python train.py --train_examples=26041 --n_mels=40 --optimizer="adamw" --lr=0.0014
Rows from block 9, named by matrix and row number. Rows with one number belong to one channel. Each number is 200 + 40 x the weight over its row's rms, rounded and kept within 0 to 999. All counts start at 0. After the name is the row's rms in percent of the matrix's.
# filt: filter width-3 conv, dilation 16 (model.blocks.9.filt.weight, 256x256x3, standardized in use), inputs 224-255, a 3 kernel for each
# gate: gate width-3 conv, dilation 16 (model.blocks.9.gate.weight, 256x256x3, standardized in use), inputs 224-255, a 3 kernel for each
filt.245,079,279,191,255,124,218,190,167,172,194,169,221,199,191,229,177,243,178,183,187,144,187,182,223,251,192,74,232,258,175,216,190,188,196,145,225,248,218,180,200,226,233,229,208,185,149,193,185,231,198,163,188,223,191,247,232,161,191,161,174,175,207,177,188,200,223,132,291,151,135,198,163,184,317,151,105,178,193,197,222,165,163,193,193,199,218,223,241,212,155,128,225,203,260,187,207,183
gate.245,066,184,218,163,281,226,131,218,148,184,228,142,219,152,187,167,196,161,229,170,190,206,201,146,201,185,212,264,114,145,234,250,207,183,174,231,196,181,170,217,202,215,222,162,174,230,131,200,174,187,219,230,210,250,258,170,218,236,134,144,135,195,241,204,219,177,203,154,205,173,186,219,192,174,217,219,243,230,179,153,175,237,169,179,174,235,228,212,167,139,174,212,225,213,268,254,143
filt.246,068,194,252,215,174,209,260,228,199,194,139,236,246,193,234,202,222,325,214,203,246,267,236,211,202,228,223,223,184,240,199,202,150,161,226,237,190,172,228,228,169,196,227,220,233,179,174,153,226,201,313,223,182,126,225,183,224,202,216,125,172,206,229,175,202,247,154,226,187,190,177,143,189,288,161,315,231,218,188,205,261,159,230,231,157,191,242,170,319,186,225,183,153,210,227,218,89
gate.246,081,256,133,174,190,199,254,149,191,237,191,280,271,258,176,174,218,266,195,242,242,228,215,172,225,255,202,196,181,277,205,250,219,153,248,239,163,207,197,216,169,184,192,233,228,157,226,189,184,134,203,175,213,148,321,181,185,214,221,178,216,205,137,174,238,170,254,180,202,149,179,224,251,165,196,244,162,134,251,235,206,227,176,198,155,261,267,230,209,234,259,232,246,179,190,205,215
filt.247,091,218,187,243,209,152,166,170,248,191,189,190,287,175,178,182,224,136,210,201,189,204,132,162,159,273,229,247,226,201,254,214,169,273,295,187,230,214,213,228,176,237,174,164,167,268,185,208,224,198,228,228,338,269,127,206,182,150,309,196,279,212,165,219,162,200,177,296,234,180,249,216,241,230,204,193,215,187,218,196,189,189,210,190,291,190,142,206,219,175,256,228,186,202,178,230,166
gate.247,090,232,211,230,169,213,223,153,161,223,151,263,186,179,126,171,218,101,255,214,218,203,229,162,182,269,243,186,150,219,156,226,160,211,228,245,207,200,170,184,211,204,210,169,206,186,241,255,207,244,163,143,110,268,297,156,172,180,201,250,321,210,191,219,212,232,204,173,197,221,203,189,254,101,197,163,150,247,165,230,230,229,187,208,202,226,231,133,203,199,217,165,188,222,163,228,147
filt.248,114,159,182,155,202,215,141,146,154,225,266,261,236,253,165,155,174,172,231,298,219,118,158,189,235,208,213,162,290,226,185,210,282,153,183,140,149,245,171,250,179,144,217,200,238,165,219,188,155,193,149,280,182,209,216,207,156,194,121,230,197,230,218,191,217,188,86,181,184,201,164,133,180,283,209,287,104,215,174,283,216,236,294,245,221,235,229,249,160,205,195,327,173,167,274,283,213
gate.248,098,243,187,136,211,203,151,129,138,190,169,297,171,183,226,199,217,242,271,257,212,222,162,239,179,230,200,158,230,224,247,168,165,194,292,229,165,240,160,138,151,268,149,211,204,178,187,229,194,266,270,211,177,224,181,189,217,166,257,251,187,202,203,252,190,189,225,213,182,200,204,205,183,106,237,274,161,153,184,235,269,262,205,226,177,231,257,214,228,215,216,145,180,208,197,210,169
filt.249,098,226,167,215,124,172,150,215,143,248,308,215,228,155,158,251,232,164,290,265,186,220,264,141,244,191,212,159,225,132,195,262,232,178,164,202,141,225,220,167,254,212,191,155,187,173,237,219,235,183,198,236,223,231,178,193,182,238,118,296,301,162,210,186,196,174,294,192,149,257,258,152,237,284,215,249,172,177,230,183,186,231,259,291,226,207,170,181,189,238,164,245,175,216,144,154,209
gate.249,108,159,199,177,211,183,168,207,137,187,191,122,193,120,112,106,225,183,168,164,183,151,171,130,265,159,77,152,246,175,209,217,191,201,272,167,188,190,184,167,192,134,244,136,169,177,189,136,203,182,193,183,214,222,113,245,214,190,175,233,164,189,146,190,249,136,260,198,163,129,221,176,253,207,133,188,204,242,193,191,124,158,218,202,175,227,172,227,222,174,140,184,165,184,132,208,226
filt.250,088,232,220,166,190,220,160,154,211,224,241,218,166,202,195,194,238,280,169,231,257,112,228,163,215,146,256,158,162,166,211,251,211,264,211,170,218,233,175,243,141,153,165,214,173,179,192,209,248,223,259,226,192,147,148,185,160,219,224,268,279,197,182,207,163,206,229,240,178,166,206,207,207,149,234,154,131,171,203,162,206,201,175,175,272,186,193,195,255,220,143,202,173,150,261,286,175
gate.250,086,261,233,191,174,181,204,237,211,218,286,178,210,277,191,177,233,180,274,198,155,276,201,210,222,305,219,230,167,202,217,246,226,152,280,213,254,186,232,165,185,189,204,201,215,146,233,231,204,221,245,258,292,307,176,174,233,234,231,190,147,256,204,209,214,170,218,218,221,207,212,230,201,230,262,153,168,256,191,194,235,256,205,174,168,205,227,212,233,158,254,229,217,212,222,189,220
filt.251,079,215,164,198,179,191,188,185,101,115,200,159,260,271,67,218,244,157,115,212,216,317,190,226,165,143,228,233,185,211,194,125,223,164,175,172,245,206,207,178,222,198,185,172,179,144,224,203,178,161,181,226,204,187,118,194,251,243,138,257,189,161,163,202,229,194,170,113,149,198,230,224,219,262,243,212,207,178,165,198,149,193,187,244,214,192,188,184,268,208,192,225,152,217,218,205,220
gate.251,087,189,240,222,232,199,245,214,139,222,144,175,122,182,178,166,191,237,182,240,133,196,154,236,128,199,221,178,172,128,193,222,182,279,220,222,215,145,200,164,212,219,138,181,235,202,207,127,209,203,166,221,244,214,118,176,232,203,214,173,192,166,249,129,235,204,192,219,186,196,192,200,211,182,104,98,240,190,214,185,166,172,212,214,198,195,207,183,209,206,189,255,187,229,244,190,266
filt.252,112,182,232,191,284,236,229,267,204,183,239,254,256,212,224,229,246,187,240,169,222,211,218,185,147,153,259,223,222,193,228,124,242,177,179,162,234,181,199,207,208,177,166,173,164,225,230,189,202,144,198,217,301,260,172,204,194,235,235,163,205,183,174,216,235,114,209,238,227,255,233,198,189,309,286,194,221,304,154,200,197,166,200,175,234,196,160,178,165,270,245,290,233,242,184,247,135
gate.252,125,159,257,240,179,175,196,188,225,223,125,181,227,127,187,176,191,211,239,188,179,184,204,208,197,262,200,246,217,199,219,151,208,211,265,220,232,209,181,207,258,177,159,152,221,201,204,193,188,213,158,210,206,244,166,275,206,250,193,209,254,204,152,259,265,224,157,189,290,283,210,271,217,176,229,220,241,226,235,190,183,223,169,163,245,262,211,206,184,164,250,136,255,197,168,219,214